Weights of a small image classifier: 40-pixel images, trained on short English words printed on busy colour backdrops.
Rows from block 2 of a small image classifier, named by matrix and row number. Rows with one number belong to one neuron. Each number is 128 + 32 x the weight over its row's rms, rounded and kept within 0 to 255. All counts start at 0. Numbers have three digits each.
Before each neuron's rows are labels from the 100 images, of 14848, where the neuron reaches its highest value: "responds to" is what is common among them. Only what is clearly more common there than usual is listed. The data: short English words printed on busy colour backdrops.
# fc1: MLP up (model.blocks.2.mlp.fc1.weight, 320x160), inputs 0-159
# fc2: MLP down (model.blocks.2.mlp.fc2.weight, 160x320, transposed), outputs 0-159

responds to: monospaced
fc1.180:128135087074048146130159133141095121127117138149144129090078121098151059125149174136093090153116184237166117166142176080135189128142146154119163191120152090138112200156120144135126139107154122125141170122119143153166121178132161183166150149146146113117112147097129093138138152147101140131167077200164106127139113148131173172161107132119131107127116144154103128114127065093125098174056149140117071144141133132106134140077123131112139063167095184124178128145141190117233142095127133
fc2.180:124119113146137164089204092181143143137116111087128250114224127135054116131135121124120079118121123099138113143154162165142110138109135133074096106145095219165180114160130128071126104103135171144122118092136136126129127110145116156173127100099139145139195072164145143131149189089100119188120196127135140098138125137098161132116145073148124095152126149146135105131120121144150126134128144171049158131129161057133137123169119146131131176059167166175127189147108130118157095193117114

responds to: red ink
fc1.274:098065133079125095089143123139124134123126097113142128110092126128090139125119066103146109168156149126124153126155071118121113140175127086129077132140137128173139132123134092107105128095123074163124137083144111093124101114141180138094097089094078122098129131146170061196103089119167125091046069137083129121109160052127112041070169160139094083129129123136116158090115181128113124087078136127120130172072122099113088154112144108104134059128099098051154132154091131122070138039095080
fc2.274:140162144150013172121114126108133108132116142140145163115125098094131081127139110120131125063078127117122111176041126126133126128182128143162139072129132126143130112104131146127121125174126177151112000166125165099116117108145050150145070105128159129142141186128092151103145226136105128090145126105126143118134130176155054155139132000127137132161167149115138126129136064111171123171131102158069144117138132148088131101142131164128134150123107142124129136097121156150149156122111138

responds to: the letter k
fc1.33:154088130172164138141172132131117151080069138035177103093177133151180128138094158129135136158163140167131114121128124112141127144154130074128143136172099125154119154104249093183145140089164078120165099171113126174097142133141134124128110155056121137095156130132132124101088118125174227073088159094151108052135161127119110104127132128126143095055094113155116152128119104176097167097143060080138119131128108122146125102121116144164138128042120127106127109140129130082144149048124142
fc2.33:109139202128120162138119096171094091117131150255062056161147137095130078137056131123154122132123100117112148133129135063177130140180098153132082130116110083135129167107041148133141125141109170094121121095069139130151125102161061129132163161139072147086119107123120182132143126146151052102109093111138152168202075156139125136136138146143137111134189094120116122107102142097149122232146149139141121135089138102111126113130121155095114106121096078127137187125132171140151131073119141

responds to: the letter w
fc1.26:166165108082146106170135120055166134133145070130073216023117153109159126151157164163150142153165131159154109123149175059174154131097162126162136147132124125117144118110163171112066063119163170129143138149064111128053138123093063103153125154123100158156072115130147134148119123118106140136082109147129165120065127184201105204127119097145122109161070078122107119145157108124156120099080095082084086122141149117086199112134113121134124123111159116117156125125133116143129132127126174
fc2.26:128139127128159197146172143157168131126140122117100129127152102122151124071123148072124095135135110127158191109089112185158116125054134101135105103156079113086191155147125144085153124124128116141118090133125170096146126167066125116134123148115131158139128150182114165096002135124142082133106125124113145094021128127190143050143211154124116175138114108141154130129137075135125164049137121081075130127093141140141118154131134134107156111136138086109121198091094131108127047130105099

responds to: the letter d; the letter g
fc1.308:112086136119124101207135114137093140087127052114110159171130126126144105127163168088107112147123141144133139137145127114124164170175151122110085063145163124165121106195166048089165113151162101088113101115107132166146198107127137225093116132223133133092088167110135079144173112134164081161131145121154097071131098205129166202128149153127136113106122181084142177096132127129156145118103140155116122092095137156120146139141104139153082157141203129196147158132083107125121143087128131
fc2.308:134127139117157159119103128118233189132088129128103103141132128157137077148139144096142137075157111186144114130139126036123114135133106090109081148060122153116199137082080124131114128106144151057106134223150092113162123059130074138068133176111124113119143120110163123146110109114108129164165123103121152132129138146082109111142092045123143162131132144161144083120120128119128126165124131043053119116133083112132124130223164185148163046122099117145124127161109149121145150131116109

responds to: the letter f
fc1.236:172155117123101159143188122115129162131054128128119136105158130180146129137132127206079136090109128151134097152142127111092160159062121146122173127116138124079155106133149057127116135213145128168207128075063151124141140140073143111074125081193141134120120129104193138139150123115074128123127120108108194128148118151153180077110118140098119100123182146116226110156134112076163090127138115127136131123119100149131136139082088136109190190090151090136135181100145099146160141035143123
fc2.236:126049100120132051150133129125169081138119093122125039143105139077111123151120118127122131201160133135143129136146134122143125138114162135074129099000113117119105154124078148059132127120079228138120181141204141105178130116085154127133153100133117159129118192123128060104135100112110135087118124096128116166128097156128193161201108142129150122143105110118123126157128116120131102125126120118128127117143127128168128151169117136123127105128164128176151149165157129146086062084120122

responds to: the letter a; the letter b
fc1.17:098111068113141095162062086153122142140088119096162128128153171122125045153172126106150087123141117132152119122137186127115075147066128118155159102140118126123155131121115166138178123138131193109136144158133108109094115188090143167095140126132142113150155112151164113139234122124096094100171149132167120137128187107121122127143130125077153049072059098075124223123135103146126117127092115127083135122202095135109111153097115086136054120132135156168133207119103113112076117119060123
fc2.17:155140117101124161137169149170163096130145126130129123069126151128097174111125101137098126089121111116100091128139222103196144120137123156152106137130129127126167141153119153123079116096136163113082153090130054149110121000109131127175133104148133147130123112131146227142204106093199168164129105118164124123093169117111101173120103099135139183099146080059151091141105106152113218125094084146109152157120112140146103101128143135138112138084135122155176118157109126124205096132115139

responds to: the letter k
fc1.231:113095112094157106130146191129130110130142115124099128135136123173137114100089180109125131181096218110111122128121155160090086088105068144140149124140043128152160148131198123082117131128108122113126131151103173129090097124125137123148059141125121135080128119127120120134150106156097168111123065096124073160086117177102132141143108131113127133037085124131141117149202026145133154027131210128125154080160106162129110078114120116113126160134120146127079164186130139103162052137093120
fc2.231:107145082125096185133124041178150122117133117113146137135152105072100103177206185133121123138157117095125093137131133182121128109132134064122113083130166143134170076125062070176129159124131121146122128099191155132108174141142133107124129155119113118170040129138136073140158139120174112089130255153129062153128106141159155113108128162159129142108127131126187149111142163135148099122162114124054081101187158129135120139127117153135128125135139126125072075087148131134126193192124130

responds to: the letter k
fc1.193:108083120127132123158072147126097141091034132111103144089111207118141127125103130204148152146064121135196152103158143104179159072091180181157139116125132169112170168139141113111025183091120157072095196112146136145130132128115091123072129165137123128119124087150124176130159125114170129120159097131124137118129172118144190154153132162117148113133146134140119126109105123153134105154119145109162131140121192125097148128133096108125167158197156114168135116088144095165209228147111163
fc2.193:128140194173098163136143112175174127115144124136103094133151037130135142141082148149134065104179143150142124143131151122086127184068187173024133100165091188123124140089116141141235124176124122123168125120099114131153141138074120153075109143149134137129133117128064069130108107159124114147126171163139137112126152092127173072126137100114130134063061145086079129144129152061107117127147131133137132133146160191129117082135097106116096192114145143168159157130097102105132056139116111

responds to: the letter i; the letter s
fc1.143:079116112056107160111117156159123142112133098118181218139068174090195119124127131150170112116116148180168076126066133078130115164187105137145127131154133132111116105117096098128161121150082180147155096158089098159093063150118127127166130154128125121108159166108102125129151149172170098049088099170094165088147126132116129135148126136140144127140130100159099128161152083128115095116127167120107061126079127140110155143141138122153136118168220144108131063062130135131254121100129131
fc2.143:089103133151120119122179074141176092098132129140099170085149149183149126145128119147105155125176177125080233035139110135111151119124185111088098093133161154150131123236106139125137116157115070103086119117192101128182143172121147162119136148109137144128125140170143157157109133126124139137120147115082148204056129038123122138127133154133073068062125087126133161138097113144140153135131127122122184128138202156127114110150140108084113135122138166122115132167116117124167119154100048

responds to: the letter o
fc1.317:074117148138150080122136161092086158104132071069124158192144131094131121142099154123135126102137129132009123122155134097111149113113180154142142096147186178115144212139218043160133107127126118123047117108110175150132127123124104108129108142128145158145132116142124147138127149145161136120112018111144133138137080132118069131113130127119141169096123091161101127108121124178130117107093114176159173121162103139077068097062095092088135145163111180157110149131105127075099087141110170
fc2.317:150141121122110136137131114132198089129088203128128127183110120109130104125141127137102114115120136061107146235117165189094102122081126087141127121115120147153183076102093129120147133145185129130073109137118135102084128156138090160098156117138125127178032143172130225129132165126132097136121150156130091188135174130098085089127070153142123127166123150109120129114141132125128124127113155093135133204173129088133155144128097132128130143209208197181100119114166121132072140126129198

responds to: the letter i
fc1.315:133035143138150144137128136137127142152081120112108165128131082170091056130132131182148092186107073104109090094135117107132113116111113148117138126136129111150159116116128125128120103109119135109144154166104147129189247142159165153121129147151178124143100065225181098129075126131091061124131125136105111124067128133120112143180102128104190114073149097135138133100128152117201125106149136067140127162088135168143110133032127137110105161075122123075149121166112148150115071117129059
fc2.315:118255143136117094139134106127109079118100125189109097123119098130131118137156121149124175193114135165128091164168118144120129142138128144100180110128125111140094136152105131095156175168048120117133160093178124104144135126132080128125132127125072111206128255125173086132107129165128201127113135098133134136149123122111125092126198127129127052101099157115097165127138103119128157117133126144166175090193139121129133129144106123140139184204156129109140124193120131122136095142126126

responds to: the letter k
fc1.244:124097192079101156101119090123110122093095152129132121148081149103108126160107171135161126047172116137138179173139100126166099136168142137105116154173144081128131121152197078129096107105151097130122168124136161138156143161117139155169085096122079130159165151132142174107076127140096168161165133128117129178131055125117140111164132120151121190167151068097123156129167128065085125101119123189180147178129068175158187169063140173125159119153162144124108064173126077127122100109044119
fc2.244:121141058134142124124163119165162086117132039161160147186147116150100128159154123179128172131119120131096106094077175165125131059151174144131133135131124203084114101114058119103117155159135125110149156038155064128128129082126081130081147097126148132110103125097091128153153118041125132151144128147136098068103131125155084097111113108143133170100135063091173173162148115161050124212126131097130128150070174130108120136126129127098137107132128049148121187123119138132112148121188115

responds to: the letter s
fc1.136:129072147121093068137107112098156168106132135125076147086132139093131098173096121118117171118099147114100126079154098133154078070099139173153132125127144169121127088149161183127115128129141144083132134137131114133103128123074085142146162141142070155128148136109087232178151120125077135142093134075119176075137154127122135116152164079142165122092152108091185095126141122149103058067130124084142100255141096173135093126081162125121147190139151115122128139147128091054109191112111147
fc2.136:115127130139117142121129122125118109112063038113132090192100088125092196134149110080104103108220137133100123131121156071136172132061117140091113184146122094141153110150159114153127123133163121060039216103153118059114148169127201130136093123116125118175101036132110085152122174061137104153130055196139134122122140129140155147114151130152130157139112094126157082134143125125090161132134129131143103079130181090129162198129117108143118131087094127129181122123131135095141120129136136

responds to: the letter w; red ink
fc1.118:080187115119147162092127121135108179135132078099126125120095114111080110100167145122136105167171109118053087137102126082130150134039190131136191132177093124088135188183050118122068048146111117089123127086117094103126173125096133118022136125134128143122125105115141128128199127118114125126097149104093114188143132091109129131069132112060208128134136122125093074130091099102149091134096104144127090126103124127135124146134167074081135146120134072102138167139113068154149106117128121
fc2.118:143109124165096125134103125072096129145127117102128074127126095131132119141113105067212193147123150145117148151135141148139060127156128117171164090071062116120101162117178142129150154164114228112102094136159171085167100113118077127207138097130119116135123180080126125100192128121111084133158111077031131134186207129156135123152090128101128154110165121157189125123137083121143116139122110094142153123128136148135128140110136110142125088122107093040149154138136093128126124110102026

responds to: the letter i; monospaced
fc1.134:142125151138202129117145085116103100130123160215117129232099127140226118128114131099129106141128147141138140137188092116149124077145131124119140235134098155166137126133127132074149125142153088103094129129130128125123132096152119101052162137155090098139141041127105148180100128116091177113166115106139110168142149211076125167168099121120144139143074126159127141108089129105090104186133156143190092066177138115182104187095141157127162128185111098117115122137154128133130093152110125
fc2.134:153128093176130137089149102118106156121128149000133092121161154085106083125129150125121157113144127094148130106115144132193130129217143129103093103134165162107183125154161144221132127096114127120111140087106096114119136160109087107117151118128116187102186164170145139117085186125070149071100118111124127133133124137060182173130126101120134114116149140114148138120116118129133180142126156156180062182061131163137123046142132112094158138047130112065134172165133105161174110146122131

responds to: red ink
fc1.53:116131134134126150137162117122134123143146156129192145099182158128128024125154143129136084159156119118114153149123117151112191148144160171150106133149164128134192137132141130115155137159138133179221230169242193149115133140129139123120166174157118149153145077146132137175130132142116124142147126113140160139135183135149124131133118134180162105167133140159115142109145064159151100150163162103082128158128135133167141124167173126114135143184194148153092103117241136124155161126129050
fc2.53:123092126129128098127131155130130128126126115156128116123131117106130094131125127129135143121128124172126000146121127137126110142128128123090136130000130124129125143137123130130121126132107127124091125127176158128166127130148112116127125125115172128128127255103114129128129113125129130131120112124126127124127116181126130114150173129129130121128126140114125123136126142131124154122124132136129132125148127171129131122126134128130128136127129144149119142130108128126126131126111133

responds to: the letter d
fc1.187:106073096103121201122164097126067121091131108103128140150161121138066138170141024157108183047148122101159090131140154053118124045137114127050136124127143132129049078136106160209133137123230094127139126079122136100110142096147090138113113148128138104116099149163056118108143121163097106139197084173172164131147142114115106126126155113112116131122088128120131122111092155200093178123111139139136109165130121138141134131143079106122128156140109078096134143140135114112159175161140128
fc2.187:123180112174167125107061255157125132171149112115090099129177090107165131177126110168128117143148123148114145134125123115129102153141149125175093127128134104100150106118153157118066119232091131119061136164144085108135142154121133116131193191134107162121145121144146126126085116079033147113102115097097124131165173131187124152157046125128128134079121078095132134149106077132115119155150119131104133087134073046124144105131126112098128111129052167146116146179117142134098141135152156

responds to: the letter d; the letter g
fc1.27:129148163147134058171140144185134166139100142087177079083098132069140121165181203201154149152112121230139126134132110144122153122132137117138136136139101142162146113155132127115141123031097083116187126167155119130128129117130117126137128144111181226063093170082147173194128119114143128127172103141127112069193199115132167131147135133126126099176051138133152090114142119180120124130125118130072145171136166123095138128132154104140112128150118159147127102127127171206148122128109154
fc2.27:136137173144133177129157130126192120132118087067162114132126153146124108129126146106107099102137189137131235167141068128140187181163090107068151068125110126130156172162109066156144128216109094085108107129128121145169118122093075149106120155143115118115137046141177129204128133116153120159114171108097081114120108140110103112166113125115141127070119151181145105121120080129144124133127190201129130170127131088130103092142100099128111253125130161142126131134120130135146141190129125

responds to: the letter d
fc1.106:128118049168058133126143085167075142110111127140132013128149121097107138123166073190171128116112128113153132128137143119185176111132142138092127102152110164143104107179097129144090122130127070117126065078121149153116166132132058132104115175152128118149091135120095077174119134108037115117108145088122103147138130156139134085138101126150098133092143078124119092183103004138134135121156111138094119109134146136043079167133120126121119106104044115133110082134128113113172130138157133
fc2.106:159100220152178131110143160136105151131158133148094078119156139105166166120164120180118093140115173135161131125102129125109110154177087136133137152151101110128184135118135057144160160142171080096086169119098100135125137141115059131093069082118131167248159136157154135124128120152069101095142108135111229111174157139098153129147148055147127179102110131154078185077128188082119155102127105088081144127128082082119127122097126131126126139124199130088128125091121145149141129163106137

responds to: red ink
fc1.312:115161221129116135110196110123151119153128172111206104048095200092129151077138117133103157156115143104134157104110135074126145140100108138109099147195104128144130081119165137148131147130118093129223155101255092110125127159124175118131057102102115142109157098173102119126175126129146128152155134100096139140134131128110071147147130168102123167146113164115134116100138097120142124101121155118124122129112146146150108130230120130133110122107133128083111096111129118153148112197085194
fc2.312:114138140136136214135159216151137088156123106176146122184132103110061084171047148109152119102133105123132128143098154104127151149127079121088102118066124118131112142102149142128107121168110128199057142155131215118105119157174106172173098141139206050112155113137127092156148113120124152229121120118115125172111157143130121109135137117164128121154078133166113129121150134156140137133133123118084147104135072122123093126131169130145146187146040120163053177104129137138149111131117068

responds to: the letter w
fc1.103:108104118106134158160126161165125117150128112109162130137133146152128175136142115123154120096119221123126203141138141145124100065097134175217140160198113121145126132143143109118142186082036135117123158178100146087091143112051132154132116133133121109146160148155168237096104094147102126112157093092184162095139136137112141124161137135127111205146140127113036136145109157107107141122129112111145118159123098148161154131147123123101083128166132172139133091154027074113079117125085089
fc2.103:136143119055105106125146128189157132080112045178140207133167104132104123151173126185119177125147118134076101108151139153162099129114126127093200124119184137116103108106117146125153143139201120170129156070192146124130127155143126136131123091113155176116070097128128186108176143099149135128148150151114121080139144169122132160103135072140118233112080114105246097121110115121127096145158187107097116159117123130128108147096108167129107148057098076112147128165122116127154128155175147

responds to: the letter d
fc1.265:073115087131127187108147065164106141137122078109131084094138112163129099164115007126166128118156127099140123129135143073111067077126117093126144095131235139130128080104105136142138140162168143167067114097104151128129112211127140131033133153105128106092154111146073126086083144151068144119183101170110128120131148140088120129137188099168102103121123129126132156138127125146111131084052138153128109065089156111136084130125093064145105128134071100122146128151145129129171098149111097
fc2.265:129120140159121085102027213127069102178133143081131082147142126114140153107101084139133101126112120198136147122130149166136090176128118198164069112114068131112122122137103122067068128213135152117140088129098106127104134031147133125110156181139123128114116106126102096122147108075133126122117090048128117153162102139138122136108026148128105124127145116114130130090107117136157159128058067148090155103141100032130123106119134089128126155109081119121095149126126126121162139128157174

responds to: the letter o
fc1.195:130090104129123131119130162094069155086142185134146122136136140125197148130138123086118131129114098147125158124145131082160096133152069112135113143127138072162149072162095139122141084138127129128098128136136152143140126066124138118110152176129138146126145100142130095122077112144134183098099112150126190133153194084141095097123103142131149130107129150143124107109168118136129103153125034119149103131104112101067075094089127100073128159117116000133120236128174179137204118115120109
fc2.195:115158087066111131145096128129133115130115129143114123135124052123127136098174127092092094143138147126123128198122124136131142178097117134137168043160108143157174120111116066117147147140137092149109099192208117149134135152100119125118115161136128080126052139125172178197109182150147100122133130133189122142135125132116126108071082161129131216163123154146129151138137126121138141122144142114062117106180133094131138165091144133054121132144055255181118166123154103140129119150127198

responds to: the letter a
fc1.47:135130126135143192125162195061182114088098090098117141105137128120197134130164128121154127116213098172128124083097122092104119102135154114087141058110143147153105105178198123122137149140099057155120129174144149131127126060115139119163125174082138101119162114119150185169161135114085077111159109182106145132147135150088073110128114068135072122097151122040158170130130075109060131164120127141136127117122156128159129132119118037115109107141102187139083131156139134191132158117086151
fc2.47:146112171128139135112133234226120120179156143153108139129052113106143123130171124136105165134080138126115098145046150116114021131105131156235129152097176128133133126083138145137136102185109096147105123160139121174041144154147105132082072132133041137070109141078108122071095080197080145152127153128169100128127137100151103130133081123119112131127127130130143076157126165116146091097136144101151148080103097106111142132123127115100109121128116136135157158174133122133108125105137114

responds to: the letter k
fc1.73:126135188131138116084126029141136128071111109130074056102143153131160130105111156091121083116125134117086146123098097097083091128141139098140176053160179150120132082131050079131175154134130119082122175095113144103099108128147098134121126118197128079084082128100135137129197142109117122105122160142105128130123165125127125139144114119121144112120114149119123148101112086134102131079130139128101110142182131110120070221128077212036142140163152141097155144131149073203122140126082073
fc2.73:121119076167111148105127135150129168117123124169104116100179160105153110133086138080211137211139140144150122102139150138233163154107149132161089139104151148140176164124147134130104099115152095063114109121111131136141129080062132128118126128115164164011128186131117168200177130075141164145124141135142097162182128161229123120129086124143134109136157028137136179132107099125127124163131147137130117158073127147130132065130156154130096167123090101102150159128119119101171102136130146

responds to: the letter i
fc1.105:167103128121109139117128116122105140102132203152130132081115134115107151133112167162123177138184139131141137111183132134140128134176145123155137141183157129162128138123136126119125137129134116168134177196141091120092126174134121122152128129181156112125113148123147123101112143091098150140136105188095130099152148154155216170151134102112201195112084119128184134166123124157127072228184133138122226134157123125126159133152145163152140120190154147200159134161080253163149138141135059
fc2.105:147167135133117115113098089210085130127125110122129162125180136077151137088145120123050107127180207145125104060132128246122114187139160133095118120129108129160171134087123117117156159087146139126083122044128123103195131171103127143107162127167129203108222166165136137153099120133145131126110164174110122105124128110127097111126120182073127129119139116130153146126140146143134228110115090144153008136133141138089129162114110099118134138115160120108121124132128121131124109143132176

responds to: bold; red ink
fc1.270:170106130096086135149120151156133148143108115177145130131046151137129082053169111141156042118133135123182103096138182141136142194179159093123127149217153118131112085101153115127139190128072113163134134149107144138121112127056130169121157116149115194064147195081145122124125055128135134124088114122128150178119198135145132131117131141109110142144137126110172119141080108124169166127125149107128140142137176152129120142221106097125157074133117127148036129123153155146140212097140125
fc2.270:138138104122175125131137128137110095133142135138140128088137156150139110147151124129167140166127121117158173113130126039158133129126139092126111147101126116136137080124028175145163077189141129139127061133129183145117026119128122164160078102137118133104122033149160073127133159140175107132153177148135131038117099087150097118183129032133146138134149126145133068118111144086089138055136128186121113153133185056072137127138119164126140094091115161149053128132117146117128125115113100

responds to: the letter d
fc1.238:149125125133104165135084166074130109122132118110120127090138125127175173080151125145132180088113149121125128124128126155120125255099138143122099169128090115091131156167161157113151155187075036160132149125141087187132128127123105124056078124171070109165145128141123063146100113121134134128134063106152132076162156137103142139135165160133138144159110061045122220116162091186139114133128132126142120150134122084112100171125131099129118172198186123109150182153066131121105126134113141
fc2.238:115126125130029051119084124169159069141159171103199070167190157139164120182125163155129067138109149188143141143114038142088146104123147134117115130120075111134134148116132122131103109131103120134093068130117208208131126154116140129127188177138098147106134121171102142131113166133170142152162124081138064092089175122137147186096118132187132071125078083122132153148096139125148155128093081142146135086118127120114130093114142144137108076125125164116191137123118128150066125148123168

responds to: the letter w
fc1.4:145115178168160128186134144191156132116142131113143160139141142156179114148111132145132137217096124177127127073068157119120107147084124159175129127160093128150145229175115067128175141099145079155164141121128142122096192124100182072092176103124137127222178127083107130075106162117179114135140074110124123127110158124122157138134098136115162166052133209126130166122125131147098155120180103156179172129135127125193151119193115118144149145122102128157149188155098154154133139119139132
fc2.4:254112111139110150138149155068098123143168125141146176123171137130143090106146123155217142127199116075094128127122125122147127137097136114149113130133176120115185045121000158142082136223095130130085135101113152133128163127106105126140141102118101151130123113115110230115160100109106142058131132168147132097137108129183123037098123107119130128138083098149135159137113100122130067128111113111132119131139123125118134135153120123151119081117160126108195129113136097130150162138153107

responds to: the letter s
fc1.62:149127117094124109151162102137125131106124141137111038123130160119175148137173127140087094073087123107162135107130133133072135116097157116121159115155130129126117127157126152117127163121158135113207203126126179104135118133149062146120141127155083138037093116104103135126120134128117128096098118152178159138078177137082166048087147122138128110118200154105118164144127098150057131056123154146165154130069139135120069149115134176133142170102102231164216117103122129084163068096135137
fc2.62:077178131093117127120134174208122163131118159075096156126105112120125154129081144137090096098129113139123127119112144125131102135132122165143022141107149136117209127125163121135114128100135128138045188130147118132143114126078178130169128129135211145131130164222126113130222137129096128068142138122137119124081131098214123204070167209113115153117117137124099111128143166119129099148127111174130101098027120105121126130120125096117124100144074127114143143132112133118155190123147133

responds to: the letter s
fc1.2:197130098125118110101122123109088189154175131099132131140123063149113103132123177128141120133170147215123136175156129119085158076141190136151064131152122103112035107140194166149146138102185175161101113176149094125111194126160168085052105131156134107163165085107138082198120152122126140118136172155062151106127130178154154097131115130077150143126076134112150134126147160194121134104114097182138133128135104076061139132146103134097144126095098119120122156117181152159162137138157182
fc2.2:137082124132123048126187115110127119108105124134128129109157135068126149108127154125120123147098122064152106084092121127090094070120128128133157122188170146078210131101129109143123118133123111205159072133126148107128127114170122122129114125125122120115141137123037226108056073153133137143112092176141050111072133085094177056114162124120140164117098153099099105152118102147178133177119128036091128097140208150130105112145167084127123059143124129115097133114110099132119132147095135

responds to: the letter f
fc1.5:106099220134079152081121160155120142159111129031132119157124097097095120121125160106116141113178123119095132114143066155172105129099121122112154128158134115084137146177097102116117150138078132126040141104073224135079168194113089124108063175135056148159075131121114122166123140136131122125096133105152155117092129115147095079205103125143091067126146114119151129103158108129135116137190107143134130179126159118109129097095142168128129174190129201112135136132151079162143099191123146
fc2.5:126166137097136136118132090120190134142099132199119132117161140160114127181218106066170194152125164135153107134159083119120138064135178191164124146147167118126147102125160145126175137127201129133190152130189130190087120117125147113158137131131108055133069145122152098120138106146124157106109131132159089109125134129191161115091129109113125128127148017178130105107122190106061132063127177122121127109152044134126162109124122139139125187112122075169151130147134122146134127195119134

responds to: red ink
fc1.276:178118076135169157132183097126128137073070103102119097073129165152109134095121121139156119101143137118131117141105104171108135122082175127207137125114154116153067150137140145157067106123161122139122131130126109139117131126144137163113142122139186138162142036189128115121115127140058131108144138134110150141163118144168137126169170122145152130077235237125127166143143168125123131158133083113114058130064126117104128145149090153039126124142123196164064169129138104068107100124162100
fc2.276:120108202130142036129128124113087085113133183149116130171173120063185154137108113152123126188142094162110127133157085115114076161137122093152165109122131090161141136175191110099139092144124129142090129165137125154091115137143167146141138157155054165144089142122130172048108124213119108121114172141171155112139115127115144133158120102134138128089007144152137105139170132139103154076095229126136135137193138126133122113170094092155151067138131097150137102075126130130094132108091134

responds to: red ink
fc1.185:104120088154140149151104204129104116164106134055197174132174116124132033097103109131109168129159141149165119126087107185117081102182125144141125070150116146128102122121146167148097157102098106130185087142139105147135141132122085123137142127150123147119074075138157137201145131121154132124148174126052127154211187133128162107172085146130121139107154089111113092126135073163133114161100104127156051075081125144094217125146148153103111082059127177124126142123088119084140123090120111
fc2.185:154112160127168162135132120137078119146129148186150112140129151084137127126131145029176112090112116110095123231189029103116149137166091138172135209128119064143127122170105115046139109132135142195157129128087116134090119038149121128139130199115168104102121160100148147132147110115127132127125051109143161088154087142132114129117138098149146104129138121163112173063146124138121134076066146122069200123102121130130128146176097158131092104175136115148141097126117120128111126083113111

responds to: the letter d
fc1.248:122108096147124094083162134123158151248145154132102128141128142168155076035130099129095128122093124156127075139081081172095177118172138162125131209148094139114139128153084098127138150130128128127123201191132095156128151095122134117125150099195140095153118152166166108105157080107103104124119232145130123127138143155111141137199139195115126074192119147159096132123138182127161111125132130114119111121090124123083148138174112143149140108124193137095164183129128203136146176135122112
fc2.248:039128148090179144084142105144163103133046127098111083148088120137155114126134122053113125130129102145119127105154106146133145168105175115005146106131172126094222128126148090176124128190124169128139124113099205100126119142130103147111064149132128090139084038179143160130107142077229211123111097128110143128181115165104120106116100079147124142102134100073090141124136101115150139119125109130120131173173085118128118124148132121089127139120141152084126115123121140151127120128104129

responds to: the letter w
fc1.90:068128129105146179111123102099162127118121125131151148117113118117115133138148129138143108092140132116080122074141170198165094083124214138194147144144089113140111113144134114121156127092093130130053100128010042100124118119113125107086127121133143100134242119113095162142102117150133109091127105110192133131176153114113072162145078107116112255082158108144081110081122129094150126140119138074124103130132129089123132132155154107125069111160084134138107111131143127127145076114139136
fc2.90:092166216140147140123139140159151128092126112088084138159162089116125168148121132153132171126180128144118132128152153100102190140125165126058123049105127126137101154134151118157119127148179137103052174122206149160082120124222166124123092187133159142061056142147170172131083077177098157160127114166198157077121124123094137131157109148133154119126127174136137125193126132126058123144116147095141114147134090130137131134102120130108135131090119067125125083127125127128125154129057049

responds to: bold
fc1.251:139101121097136116083122193122086131147084123161107099205186127097145174119123136124072110146163140131103127144127089104122115116073141188124138128134109111126156080126125129108130137116157081117106127145061084091173115111180118166107005108114177092094116058083111109127161178128111122132161110125108154157133107130098139167116156158179180122044120152088128149149132104147123126157151157132131118129125121059124096115149192107118128145115127082105155146168255156140118092141094141
fc2.251:066086128242121063139157103146181133091082121023112102080134121123150066159156138143218137122104096137103147101122129164115132127053071124105077110140109135103108141167118193121133147130108214122124160127137151104163137112118157136168127168161091137131130214156125122104120175137125126125122115121142131130135107126132128175188174049137128117210045153175126114121116125141107107191145113099127113122174131119137134142120168113127106123121140177130093149116127124131129128121143113